A small image classifier, trained from scratch: arch xception.
Rows from block 3 of a small image classifier, named by matrix and row number. Rows with one number belong to one channel. Each number is 50 + 10 x the weight over its row's rms, rounded and kept within 0 to 99. All counts start at 0.
Before each channel's rows are labels from the 100 images, of 14976, where the channel reaches its highest value: "top examples" is what is common among them. Only what is clearly more common there than usual is listed. The data: drawn human figures in many poses. In brackets: how many of the 100, against the usual share in percent.
# convs1: first pointwise conv (model.blocks.3.convs.1.weight, 272x272x1x1), inputs 0-271
# convs3: second pointwise conv (model.blocks.3.convs.3.weight, 272x272x1x1, transposed), outputs 0-271

top examples: lying (52 vs 6.3); red top (34 vs 8.4); pink top (31 vs 8.6)
convs1.24:50 41 63 61 54 62 54 45 24 49 53 57 40 45 71 43 57 57 51 44 36 56 68 46 53 62 48 46 39 54 26 42 46 51 50 61 61 56 60 31 72 42 52 30 59 41 61 51 57 43 40 44 55 34 52 62 45 46 61 44 41 24 47 34 59 59 62 49 42 62 46 51 53 44 73 46 52 67 35 38 56 49 52 55 52 56 63 55 44 43 39 38 49 53 56 39 50 48 49 62 64 42 36 47 44 46 58 59 45 49 55 65 55 39 74 45 37 23 58 46 53 64 50 45 50 51 42 41 39 46 43 55 46 49 50 45 50 51 37 61 52 54 49 48 39 49 39 52 53 33 43 68 53 51 53 55 40 49 47 51 53 51 41 43 58 51 52 51 45 62 62 49 54 65 64 73 31 51 49 61 70 60 60 56 51 42 41 45 69 45 58 58 39 55 39 43 46 60 48 41 51 66 51 41 64 48 28 64 52 67 43 52 53 43 52 45 39 53 62 62 49 47 47 70 17 46 44 47 48 39 37 38 55 45 64 52 55 53 43 53 58 41 40 43 43 54 55 51 78 45 53 53 48 63 66 57 48 60 43 30 45 44 51 38 31 58 38 21 39 43 54 59
convs3.24:44 49 50 41 62 56 39 56 47 49 37 66 38 55 64 58 67 55 68 47 57 59 22 48 43 40 53 33 45 50 54 41 51 47 49 67 63 53 41 49 56 52 54 58 56 55 49 49 68 39 53 43 35 56 43 39 47 45 61 49 53 47 63 65 42 41 48 56 58 45 48 53 46 41 57 56 48 57 54 54 43 42 56 31 47 57 55 64 29 27 46 56 57 70 39 61 39 29 28 66 43 46 55 47 56 41 43 59 34 64 45 63 44 50 67 49 58 37 36 40 55 30 41 56 34 46 55 64 43 45 40 60 51 36 57 62 39 52 68 50 64 41 64 48 54 59 52 41 36 45 58 58 50 49 49 54 44 55 39 36 48 49 38 55 61 33 52 33 51 64 55 58 48 69 51 46 42 50 51 41 51 49 52 40 53 27 60 54 61 53 69 43 40 69 40 44 39 57 53 54 60 52 39 46 43 67 40 57 59 58 52 34 55 29 48 60 45 59 50 43 66 45 40 57 66 38 52 57 59 51 51 54 46 48 45 71 57 39 46 46 59 48 35 66 44 28 61 64 46 36 38 45 44 66 54 53 61 35 43 48 59 41 46 46 39 53 57 62 19 33 44 45

top examples: red top (71 vs 8.4)
convs1.42:45 59 59 51 51 74 51 65 42 44 54 54 41 43 43 71 68 47 60 55 42 67 55 61 58 43 39 52 43 36 60 49 45 41 75 50 67 44 61 49 62 60 28 48 53 50 63 28 54 62 54 59 41 40 59 54 53 40 45 36 47 51 51 37 47 38 45 61 51 49 49 39 44 42 24 49 31 55 54 45 41 48 41 67 59 51 59 42 53 38 35 59 50 54 23 38 51 63 51 30 60 41 61 50 56 44 45 67 52 50 52 49 45 54 41 50 60 86 55 44 59 44 47 58 52 39 55 58 69 71 42 36 41 49 42 48 36 62 56 50 50 55 48 49 60 58 53 40 38 60 52 30 49 48 43 47 51 56 61 32 59 47 50 51 49 48 47 59 50 60 62 55 35 41 53 64 66 51 54 47 56 50 52 73 59 55 42 41 51 53 39 63 59 42 39 51 37 51 59 41 40 43 39 72 60 45 58 69 67 47 51 39 60 64 43 41 44 50 53 48 63 64 35 47 60 58 48 38 50 67 66 49 51 45 64 35 60 43 67 46 30 44 47 42 63 48 38 41 56 48 53 36 45 44 42 62 56 56 51 63 70 51 57 43 47 36 58 57 51 35 39 43
convs3.42:55 42 51 52 58 24 52 56 44 50 51 60 54 42 62 42 51 43 43 50 34 58 36 55 46 48 39 56 55 42 44 39 64 38 41 50 48 57 37 58 49 45 42 63 71 44 59 58 46 44 44 49 51 65 57 46 31 47 46 42 37 71 58 36 56 50 52 62 36 29 73 47 40 74 47 54 33 54 54 59 61 50 51 70 50 51 61 36 43 55 47 54 57 39 57 41 57 41 69 33 51 55 55 44 58 45 27 53 58 44 40 36 49 47 50 61 62 57 44 61 47 62 41 54 52 53 42 39 73 54 59 59 42 35 36 48 61 64 47 42 56 48 63 55 64 40 39 34 54 52 31 40 47 68 66 35 50 58 40 53 53 40 31 41 42 55 46 47 67 33 55 57 60 36 41 40 42 59 37 51 48 51 51 33 41 66 47 55 42 26 46 51 44 50 59 50 50 46 42 57 66 53 56 69 51 40 43 57 51 69 45 62 36 56 43 43 51 59 38 46 44 54 60 33 41 50 43 42 44 66 37 64 39 54 60 49 39 34 41 25 57 39 68 62 46 40 54 52 39 39 55 53 54 62 58 41 30 57 51 53 50 50 61 61 44 63 64 42 41 55 57 41

top examples: teal top (42 vs 8.5); green top (33 vs 8.1)
convs1.253:39 56 30 31 55 39 61 49 68 41 67 44 50 56 39 50 54 44 47 53 51 58 54 48 45 82 52 36 48 50 53 43 50 55 58 62 69 61 39 45 32 45 45 51 52 45 59 57 34 57 52 50 38 32 58 51 48 66 55 53 56 68 47 50 36 45 55 70 42 71 58 60 39 59 49 51 38 55 53 66 50 60 37 41 57 63 24 52 56 52 47 50 26 45 71 58 36 41 46 42 40 51 30 55 42 58 32 52 46 58 61 53 44 40 61 45 60 55 66 51 50 51 60 59 50 42 67 61 61 42 56 40 37 56 44 50 62 42 46 66 38 46 49 66 48 37 56 66 40 64 38 28 59 54 64 45 44 42 50 74 54 40 66 56 52 46 47 52 44 38 37 48 55 45 53 52 65 57 62 40 54 43 65 41 52 62 52 49 43 59 53 57 52 40 59 52 64 35 45 48 57 37 50 43 43 60 25 41 51 64 47 64 56 55 28 45 51 30 51 38 54 48 58 36 60 47 38 57 48 18 48 41 56 38 29 54 46 53 60 43 54 68 63 51 46 51 40 57 56 50 45 52 47 55 53 56 43 69 38 45 48 64 43 54 45 47 44 54 57 57 49 45
convs3.253:57 45 40 47 62 49 62 68 46 45 70 53 59 30 55 58 41 51 47 37 49 61 53 74 51 75 45 52 45 51 51 58 35 49 51 45 44 41 48 54 28 52 51 39 75 54 42 45 60 70 60 54 48 69 63 46 56 47 49 55 45 55 36 60 62 36 58 56 69 66 47 68 49 42 58 83 61 52 66 50 48 66 52 38 48 40 58 55 49 53 52 59 56 19 57 36 59 56 54 48 32 36 68 44 51 34 43 57 52 41 49 37 54 71 54 45 38 54 51 66 66 48 53 41 57 42 56 38 67 59 42 61 42 42 49 44 57 37 53 45 50 65 30 48 37 53 58 51 53 73 57 62 36 38 47 57 47 69 54 38 64 48 60 43 46 51 63 46 44 62 66 41 62 47 45 48 53 37 54 49 57 53 48 57 62 52 47 42 45 46 44 67 46 46 45 42 54 64 49 42 54 55 55 57 50 62 43 45 48 54 60 54 65 38 75 52 56 62 39 44 48 64 59 52 67 50 44 48 58 48 39 49 47 48 55 37 47 37 40 57 44 67 48 60 52 35 45 52 34 54 39 55 50 45 40 39 60 50 54 81 44 48 56 47 45 62 47 64 42 58 44 53

top examples: lying (49 vs 6.3); bowing (30 vs 6.2)
convs1.89:62 42 84 51 46 46 47 59 46 43 54 40 39 55 55 40 61 50 50 51 40 58 84 50 42 57 36 40 51 59 57 45 43 28 54 65 48 57 43 44 36 50 45 62 54 54 54 50 52 54 55 44 47 45 50 62 43 42 65 64 55 49 31 59 49 51 47 44 41 54 34 47 58 54 34 40 55 49 53 67 39 44 53 53 36 48 52 45 42 58 46 48 48 63 53 57 54 57 42 52 50 56 49 58 56 25 55 47 53 58 42 49 94 53 43 60 44 55 38 40 57 30 30 49 57 40 59 52 40 42 46 51 43 54 66 50 65 50 38 46 58 58 46 55 59 53 45 67 47 43 34 48 49 46 36 60 62 40 45 51 46 55 54 59 51 52 36 52 49 41 35 33 45 53 91 48 55 50 39 45 45 40 51 73 58 55 49 49 51 51 44 39 50 60 57 52 58 70 55 61 44 41 55 40 43 46 58 44 32 62 40 37 56 64 48 29 59 53 61 49 52 45 41 40 47 57 54 47 49 39 48 55 63 49 64 56 56 70 43 55 50 53 73 43 27 62 72 40 46 50 46 53 47 33 43 70 53 46 63 66 50 47 47 61 50 48 33 60 60 37 41 48
convs3.89:48 55 58 46 61 44 61 52 51 46 59 62 52 65 54 62 51 52 59 57 60 43 38 59 51 48 69 61 63 68 65 48 35 49 32 56 48 41 39 48 51 34 40 45 41 60 47 48 70 40 45 47 35 53 58 55 54 49 56 84 73 27 51 56 29 57 45 33 53 39 60 50 62 42 44 43 46 60 37 37 38 43 43 53 65 58 56 55 46 41 57 41 55 39 54 54 35 64 63 39 26 56 57 63 51 55 44 32 53 53 48 44 60 45 41 53 47 55 32 48 59 51 56 55 43 50 38 55 60 55 43 64 31 54 46 47 61 39 52 64 53 39 38 67 43 24 50 57 57 51 36 51 53 32 54 45 53 62 56 65 57 23 47 60 46 41 44 66 43 40 59 53 62 65 33 52 56 56 35 49 79 63 61 48 49 46 41 41 53 53 40 60 50 43 49 61 39 50 72 48 45 47 40 62 53 52 54 43 47 40 46 52 55 45 47 77 62 60 38 62 57 58 51 46 62 49 57 49 65 38 42 49 31 49 55 50 46 39 53 59 39 66 49 49 54 53 35 49 65 45 63 48 40 54 63 51 55 51 68 41 65 55 54 52 42 61 45 48 59 48 61 68

top examples: red top (28 vs 8.4); teal top (25 vs 8.5)
convs1.229:27 27 51 43 31 42 47 57 56 53 50 37 37 45 46 52 54 38 39 58 34 47 33 55 44 39 52 49 24 51 55 58 55 47 42 43 55 34 48 52 42 65 57 56 60 44 55 48 57 42 30 65 34 49 21 70 52 56 41 38 49 57 47 50 68 65 55 32 46 48 39 51 68 52 47 43 53 28 48 59 63 51 66 52 56 45 38 48 26 61 50 55 49 44 63 41 54 60 47 42 53 57 39 56 49 50 67 52 54 50 37 66 44 53 63 45 54 44 53 58 74 66 42 64 51 49 43 43 42 51 42 58 44 47 35 67 55 51 52 71 53 53 49 48 47 43 41 47 59 41 39 42 54 41 45 36 39 60 58 42 38 58 49 29 61 62 45 60 53 53 52 51 58 42 32 50 67 62 57 38 49 51 39 50 56 42 61 39 35 50 57 57 53 44 59 42 43 45 48 53 18 28 45 56 71 60 43 61 53 34 68 56 50 46 39 57 69 49 45 46 51 34 55 63 41 49 43 55 48 43 62 38 68 58 62 50 37 69 60 41 31 44 69 46 53 67 42 55 55 58 43 67 52 54 50 43 56 44 51 50 39 50 47 54 51 49 56 46 56 47 52 64
convs3.229:51 33 50 38 64 46 40 45 58 48 60 53 49 59 54 55 61 46 37 54 43 48 47 36 52 49 47 56 64 62 43 46 55 39 57 49 47 38 56 52 33 45 55 52 61 45 61 44 54 45 49 53 41 65 54 40 50 57 55 58 57 39 46 57 44 39 63 40 44 50 33 56 77 56 46 65 62 39 39 54 59 61 43 47 32 47 59 49 65 44 43 46 49 42 49 50 36 51 52 52 38 41 78 51 54 61 44 43 46 26 39 43 52 58 45 53 68 51 59 39 64 62 57 49 44 56 57 60 37 41 52 47 39 51 48 66 44 57 40 40 47 49 78 55 47 65 55 38 63 57 37 67 63 45 56 38 59 45 44 38 42 49 45 48 55 42 59 30 51 56 54 43 49 50 59 55 53 51 64 55 69 17 64 52 31 54 63 49 44 52 62 44 60 29 18 62 38 45 41 43 43 36 62 41 45 35 40 55 40 40 64 46 60 71 31 65 43 41 50 43 45 68 27 54 49 50 38 41 60 54 43 45 45 37 63 38 59 57 52 41 62 50 54 41 60 52 41 63 42 48 50 63 41 42 27 53 43 47 56 33 48 54 30 45 50 45 57 36 64 58 57 51

top examples: red top (34 vs 8.4)
convs1.144:35 50 38 38 55 54 69 54 46 63 68 46 57 50 47 50 45 47 57 58 39 49 43 43 54 42 42 48 39 54 54 45 48 54 55 54 50 62 56 53 42 62 43 44 54 49 35 51 59 54 65 38 54 47 67 59 64 43 59 45 61 66 43 43 41 44 50 38 55 41 53 44 46 52 56 62 49 54 37 24 44 48 67 53 59 45 46 51 57 63 53 59 70 50 54 45 49 38 58 53 48 58 49 49 61 38 51 53 33 39 56 62 44 67 47 45 59 37 58 45 43 64 48 53 41 54 40 63 39 51 52 30 26 56 54 53 56 54 63 52 57 50 47 35 44 49 36 62 49 44 50 53 51 45 62 30 51 36 36 40 62 56 49 32 51 73 55 64 55 39 56 43 69 41 46 33 54 38 50 51 21 58 64 41 60 70 60 42 44 63 66 56 79 38 62 72 56 48 37 32 47 42 43 52 62 45 52 51 48 54 37 75 48 56 71 65 54 61 65 62 46 47 56 50 45 40 59 58 57 54 60 51 47 65 37 49 66 51 30 55 55 55 58 70 46 33 53 60 45 45 56 35 47 52 38 31 55 53 61 31 47 51 43 47 41 43 58 40 34 70 60 50
convs3.144:65 48 57 58 41 45 55 39 62 49 42 55 45 57 47 60 54 42 44 36 69 54 39 62 47 40 40 37 71 58 41 37 62 36 61 29 51 52 55 71 49 71 52 48 31 43 58 29 56 63 46 58 69 70 42 76 42 62 55 54 34 64 49 40 60 48 61 55 62 58 45 59 45 60 61 43 49 49 42 45 61 53 50 42 56 56 56 40 47 54 36 66 46 42 42 36 58 59 46 52 34 55 44 53 78 24 51 43 54 53 46 57 58 47 38 19 37 42 45 56 65 39 52 48 64 55 63 57 57 63 49 45 45 44 49 56 45 56 59 35 68 59 49 52 73 55 53 46 57 48 60 48 46 58 56 43 49 57 56 53 62 71 41 57 50 53 64 58 57 54 31 42 64 62 39 53 67 49 46 36 56 31 52 50 50 39 61 50 62 71 62 48 54 34 42 54 43 53 53 69 53 48 51 47 44 50 63 45 50 69 50 49 35 51 38 44 45 54 58 56 61 44 38 64 34 41 29 44 56 47 51 63 50 40 45 39 51 45 60 57 33 56 56 60 43 50 50 45 58 57 54 43 39 63 49 58 61 43 40 57 41 38 31 59 39 59 53 49 49 47 46 35

top examples: lying (65 vs 6.3)
convs1.29:61 45 48 70 44 50 62 57 19 58 46 51 54 49 47 52 35 55 36 56 40 46 45 40 62 49 40 46 51 48 26 42 60 37 57 47 46 62 55 65 36 43 51 44 48 44 40 40 59 46 46 69 52 42 52 53 57 51 44 55 42 51 48 61 31 47 48 58 52 45 45 32 38 48 78 42 54 49 72 49 62 44 57 35 72 48 44 43 56 57 50 50 36 57 51 63 42 49 55 41 44 43 46 59 55 40 65 51 59 52 53 34 79 59 41 50 58 64 55 63 46 60 46 64 55 50 40 59 46 57 42 59 39 30 54 64 49 45 57 46 53 46 55 35 64 31 50 43 56 58 27 45 47 36 28 64 39 55 62 54 58 46 61 53 58 53 47 47 45 60 63 46 39 60 60 51 54 53 51 65 59 39 45 52 51 48 40 52 42 54 69 43 38 55 54 45 73 49 52 55 43 64 52 57 37 67 66 56 58 51 39 48 43 40 22 52 55 62 44 56 73 54 46 40 38 50 44 49 46 46 43 40 56 26 42 59 37 49 42 56 56 57 56 45 55 55 48 77 68 50 53 46 57 60 40 66 51 73 51 49 64 52 52 58 42 71 42 40 34 40 43 61
convs3.29:28 42 24 40 51 44 59 54 78 41 46 44 63 35 48 51 48 44 52 48 36 56 49 52 46 59 46 77 40 54 62 74 53 56 55 42 60 55 49 50 38 27 38 44 26 59 55 56 46 62 62 43 65 58 47 41 57 48 43 57 57 44 60 37 56 44 41 58 46 58 46 47 48 47 50 45 53 67 39 45 51 65 37 68 43 49 59 39 58 56 57 47 34 40 59 52 51 49 40 44 46 58 45 56 51 43 49 63 72 32 41 45 56 47 43 49 51 44 42 67 54 54 63 40 40 50 40 35 61 62 53 53 41 58 57 55 21 51 53 38 50 62 70 63 42 47 42 29 45 72 70 63 43 57 43 42 70 47 55 67 43 49 69 51 45 52 65 54 42 57 60 56 47 45 57 48 36 65 44 45 36 43 48 57 53 39 64 37 71 40 42 47 46 58 55 68 48 60 45 43 41 37 56 56 71 45 52 52 49 45 38 43 55 49 58 42 54 45 50 52 40 48 65 52 54 36 42 51 51 53 45 33 42 47 61 56 64 52 40 42 45 41 52 40 54 66 50 69 33 59 60 40 47 46 42 42 60 61 36 55 48 42 69 49 43 56 51 41 73 35 43 55

top examples: lying (34 vs 6.3)
convs1.25:60 42 49 42 45 67 54 57 23 47 41 31 51 37 80 50 57 67 41 65 47 57 28 34 48 53 30 57 49 72 45 49 57 47 45 50 45 52 54 63 34 53 60 57 57 49 58 54 51 34 42 52 52 33 40 83 51 46 60 50 55 58 46 65 35 55 53 49 52 51 40 25 38 56 43 37 54 43 47 38 49 51 44 58 73 47 50 46 71 56 52 44 35 43 50 55 52 52 51 52 53 46 59 61 41 46 43 32 54 44 47 44 55 40 58 57 49 40 44 56 66 52 53 36 59 49 50 49 51 45 54 49 54 35 38 56 42 56 50 56 51 43 47 42 47 38 68 21 71 57 56 58 62 49 39 40 42 48 46 42 66 46 59 53 47 68 49 47 52 48 36 49 55 42 64 39 51 54 45 57 58 25 54 51 37 40 39 59 48 69 55 47 51 51 52 55 50 41 64 39 40 52 67 62 47 63 54 47 41 54 39 61 52 43 59 44 57 50 46 39 69 47 51 57 48 39 42 46 32 49 45 40 54 34 51 56 38 51 56 45 31 53 47 58 56 58 43 51 56 55 43 46 50 46 42 76 73 26 62 55 64 48 44 60 33 58 25 39 56 45 40 60
convs3.25:44 53 48 55 48 28 54 34 65 75 47 50 61 49 31 48 61 44 55 50 24 48 72 38 52 47 53 22 47 38 44 53 64 48 49 49 49 65 59 47 36 54 49 43 47 34 76 37 51 48 56 53 55 36 54 56 55 35 50 45 35 39 50 46 58 45 64 53 43 58 45 39 40 31 49 49 47 54 42 48 53 49 56 62 46 41 69 50 53 45 52 53 57 54 64 44 46 45 56 34 43 51 48 64 35 51 50 45 29 57 38 45 59 43 43 29 68 33 41 38 42 40 22 42 57 49 55 47 40 43 45 46 46 51 42 42 52 41 46 40 58 37 39 44 51 55 65 37 31 60 44 55 36 42 43 34 30 41 52 53 32 38 46 37 44 45 41 37 43 53 49 25 39 35 51 48 45 38 50 50 50 35 56 47 58 42 58 47 40 47 47 54 31 54 64 38 31 58 41 34 52 49 44 51 51 55 23 57 35 38 47 53 36 54 49 50 63 50 53 41 36 54 45 35 28 50 47 55 41 41 49 42 50 42 47 40 45 44 53 45 33 58 33 60 48 47 55 50 43 37 50 49 39 43 49 53 55 41 26 44 42 34 63 35 48 53 53 52 58 32 51 51

top examples: red top (67 vs 8.4); kicking (33 vs 6.4)
convs1.21:68 33 47 49 54 59 58 60 35 50 38 51 43 47 49 56 43 47 48 35 52 54 41 65 44 62 65 41 45 44 62 32 53 58 43 71 46 45 52 40 34 49 73 54 45 42 48 46 52 58 38 58 44 27 45 53 46 58 49 64 44 70 55 37 60 45 39 31 45 55 53 41 48 46 38 43 34 54 60 65 50 50 42 50 39 50 57 49 46 65 64 40 59 57 58 44 42 56 59 55 48 35 50 61 51 56 58 46 46 45 51 42 58 54 58 45 58 66 48 59 54 45 69 65 35 56 52 44 38 49 62 58 48 65 55 41 64 38 44 43 41 72 54 61 50 37 44 65 39 54 58 59 49 34 26 40 61 21 40 51 47 56 59 43 51 51 38 78 61 42 65 43 53 52 86 54 61 53 57 52 56 43 39 32 33 42 44 55 58 44 51 71 58 66 58 53 40 59 58 56 46 42 37 42 37 51 41 61 34 68 53 62 53 55 46 58 31 59 49 57 48 49 41 50 48 47 40 57 34 66 36 41 53 36 63 44 50 47 34 34 54 49 58 57 51 39 49 49 38 44 53 59 44 29 42 43 40 48 61 54 53 50 55 48 50 62 39 71 40 47 55 51
convs3.21:36 35 30 57 46 56 59 49 46 36 40 49 49 49 50 48 49 54 53 49 59 42 52 41 46 35 65 34 50 58 60 54 64 53 56 56 33 30 58 48 57 51 48 36 56 56 49 46 52 44 50 44 55 54 38 36 50 34 24 53 49 41 56 53 57 47 51 44 56 58 45 55 42 52 44 43 50 43 41 17 39 59 52 37 52 55 54 48 39 47 57 45 48 29 46 49 66 46 41 23 45 64 46 44 43 42 58 57 45 50 59 47 52 71 52 42 40 43 50 52 66 52 48 56 58 42 37 63 44 56 53 43 53 46 53 46 53 47 58 72 41 37 31 68 47 49 50 42 39 50 37 76 50 47 55 54 40 60 58 61 56 24 61 50 39 42 43 47 67 36 37 54 62 53 59 47 60 53 32 52 59 57 44 59 53 55 56 49 61 46 40 60 48 37 40 37 40 67 59 52 48 51 50 45 55 78 53 26 55 56 58 51 50 69 56 43 47 44 55 40 69 47 54 47 20 46 48 62 65 52 71 60 49 64 43 53 54 41 52 48 41 35 49 59 42 45 65 34 74 53 26 46 50 51 52 47 69 48 49 55 46 69 55 51 37 48 62 35 40 54 35 59

top examples: lying (30 vs 6.3)
convs1.90:58 57 45 56 66 46 52 37 25 65 61 43 53 35 49 47 54 46 42 35 49 35 58 58 38 43 52 50 51 51 54 60 30 52 46 56 43 39 39 34 49 45 63 43 51 57 44 47 42 54 41 48 47 39 48 42 37 62 47 55 36 38 41 46 62 39 51 35 67 43 40 44 48 49 51 51 59 61 57 54 47 36 42 46 52 43 50 61 68 62 50 55 36 51 37 48 49 60 37 62 36 41 46 41 48 62 56 41 50 62 55 45 67 50 49 52 48 52 43 48 68 45 31 36 63 53 67 29 47 51 57 60 54 53 49 49 28 42 33 46 56 61 43 56 52 46 49 50 48 59 57 61 48 52 37 49 46 60 33 40 59 43 48 48 42 50 70 68 38 53 31 40 47 46 99 64 69 54 39 47 57 52 64 57 59 57 68 47 49 39 49 61 47 55 48 44 50 59 42 46 51 30 42 45 48 56 51 47 47 47 52 33 69 46 41 40 55 53 47 39 54 46 44 56 63 37 62 41 55 57 61 51 51 42 35 51 63 69 41 51 46 43 58 50 46 43 46 53 44 54 48 53 36 57 56 23 69 57 59 54 57 54 55 64 50 45 59 47 61 40 41 50
convs3.90:42 50 40 45 55 60 44 73 50 34 53 39 47 52 51 60 44 50 40 48 70 59 51 49 44 49 46 73 57 60 67 53 63 55 52 63 50 40 53 62 35 55 59 53 73 44 53 62 58 36 55 41 53 43 46 50 70 42 70 44 34 39 47 61 51 56 53 30 57 46 65 64 32 54 54 46 47 43 36 43 43 36 58 58 44 36 60 50 37 43 59 54 41 49 46 53 64 51 59 36 49 45 55 51 53 61 59 47 54 51 50 46 55 56 59 50 55 57 47 50 50 38 58 58 54 57 49 57 53 38 46 62 40 48 51 47 59 47 51 53 54 53 36 45 21 36 48 45 58 43 46 46 57 53 44 63 47 47 54 55 62 47 56 50 56 51 51 51 40 40 40 40 48 53 19 46 54 31 59 10 60 39 67 59 47 59 62 44 64 64 33 40 69 33 59 47 62 46 66 62 52 32 49 53 52 42 47 43 53 35 61 61 57 55 42 41 51 57 44 48 60 59 75 64 58 23 50 51 44 39 48 37 53 45 47 50 39 48 41 50 36 44 49 56 46 74 44 40 62 57 55 55 57 64 39 30 47 66 39 40 42 44 68 32 65 63 40 49 47 55 57 59

top examples: lying (46 vs 6.3); bowing (41 vs 6.2)
convs1.46:62 40 43 30 38 61 57 49 57 60 34 39 55 49 55 65 41 36 44 49 55 66 63 41 51 43 57 56 32 38 39 37 52 54 44 48 64 59 71 44 47 53 57 54 54 54 72 45 42 43 55 40 53 46 56 44 43 49 58 55 63 59 63 50 38 51 34 58 59 52 45 49 39 43 44 46 54 46 63 48 27 54 54 46 54 52 43 57 53 48 54 19 63 53 48 59 63 32 51 50 28 54 49 50 56 42 45 45 54 50 45 43 53 54 41 50 50 52 40 58 68 48 49 50 47 48 47 54 59 35 52 44 46 51 53 56 68 58 62 57 46 40 49 74 43 37 74 45 38 47 49 38 47 64 63 56 42 39 54 58 44 50 62 58 46 50 41 52 48 51 43 58 54 47 42 62 27 37 59 32 62 60 43 57 62 37 50 52 69 56 33 55 71 49 59 44 47 43 49 51 28 29 51 35 53 45 51 32 27 50 57 47 33 61 58 54 65 56 32 38 34 67 54 52 50 42 51 44 46 60 24 38 51 56 63 47 64 45 69 53 54 47 59 52 38 50 55 61 40 49 44 57 58 48 46 35 58 52 53 48 41 55 49 19 33 46 72 33 58 43 35 45
convs3.46:51 52 45 47 56 52 71 58 42 30 45 39 56 50 64 56 44 65 66 46 45 36 70 50 43 43 49 40 37 75 48 59 39 39 31 41 41 47 53 29 41 53 40 55 56 55 45 60 51 53 59 51 49 51 40 48 60 57 52 54 51 37 40 47 42 61 37 46 50 55 61 43 61 40 31 28 55 66 40 56 39 47 51 71 40 48 62 43 55 38 39 50 53 48 59 56 49 43 44 51 51 48 55 41 48 42 77 43 44 70 38 73 29 61 36 57 47 48 45 69 62 52 61 49 51 51 54 49 42 53 50 51 47 58 47 56 44 47 63 52 53 44 48 65 40 54 62 47 69 39 42 40 50 43 63 55 45 46 51 37 57 49 57 59 65 52 57 52 47 61 52 57 44 56 47 46 46 50 37 38 62 59 50 66 56 68 71 74 44 43 33 47 49 42 65 53 39 61 57 42 51 56 59 51 62 55 46 40 61 67 53 50 45 58 56 49 34 40 43 72 50 70 60 56 50 37 64 33 46 63 52 52 44 46 47 62 61 55 47 41 79 49 50 65 33 53 32 62 49 66 47 66 58 51 50 61 34 56 45 40 43 55 57 24 56 47 66 50 41 62 61 39

top examples: teal top (82 vs 8.5)
convs1.7:57 41 68 45 37 70 66 56 59 45 43 42 45 49 49 46 54 58 44 27 47 36 64 54 37 49 33 55 49 35 31 41 51 45 59 43 47 47 56 56 60 45 69 54 36 30 47 58 48 64 63 43 46 47 41 28 42 50 49 56 41 48 55 62 57 58 45 71 66 50 55 55 57 52 43 63 17 57 57 51 60 40 51 52 43 40 54 70 46 48 60 47 42 44 46 54 29 49 37 62 65 51 42 65 26 47 51 45 52 58 44 49 52 27 43 53 39 29 55 54 46 52 56 44 54 48 53 77 48 72 54 44 44 49 47 53 56 43 56 62 43 32 37 42 58 45 46 50 50 45 59 37 45 49 58 66 49 37 52 56 44 55 45 33 51 54 57 53 56 49 61 42 53 51 40 50 45 74 76 64 47 44 61 26 39 37 48 52 46 56 68 64 55 33 48 45 37 35 47 69 42 44 58 52 47 64 37 62 47 46 54 66 44 59 46 61 46 64 58 57 60 40 54 50 54 41 37 53 39 52 50 60 51 37 54 44 55 53 49 52 51 46 43 71 48 41 53 69 57 58 65 46 48 49 56 50 48 41 47 52 55 50 69 42 23 31 43 45 56 48 48 39
convs3.7:36 56 32 44 52 35 44 35 49 41 51 46 53 56 51 41 45 65 49 42 34 62 60 46 59 73 52 69 43 46 39 40 51 54 50 44 53 36 49 29 55 56 37 57 32 64 55 46 57 55 38 55 51 60 56 48 51 27 52 42 62 39 70 50 40 35 41 39 57 65 43 64 43 65 44 55 63 51 61 27 43 60 35 47 38 63 36 58 38 76 69 48 49 68 48 47 43 67 69 52 42 38 48 55 58 34 54 59 37 61 46 59 40 39 33 31 42 52 58 39 49 62 36 46 53 47 41 56 63 44 62 52 58 48 57 35 59 41 36 46 50 53 54 41 52 50 48 29 53 61 45 42 54 45 52 64 45 32 39 36 62 47 42 33 41 54 43 35 60 55 50 61 53 51 45 48 54 60 52 52 50 45 37 57 58 48 51 45 45 43 45 48 60 52 67 49 49 51 51 52 34 63 49 17 45 53 47 60 43 47 63 55 33 57 60 37 60 50 47 46 42 51 28 63 48 38 45 69 40 47 60 39 54 41 64 51 51 45 49 54 68 74 62 49 29 40 57 58 56 46 51 56 30 50 59 56 62 50 51 49 51 61 54 50 43 50 56 50 49 30 51 58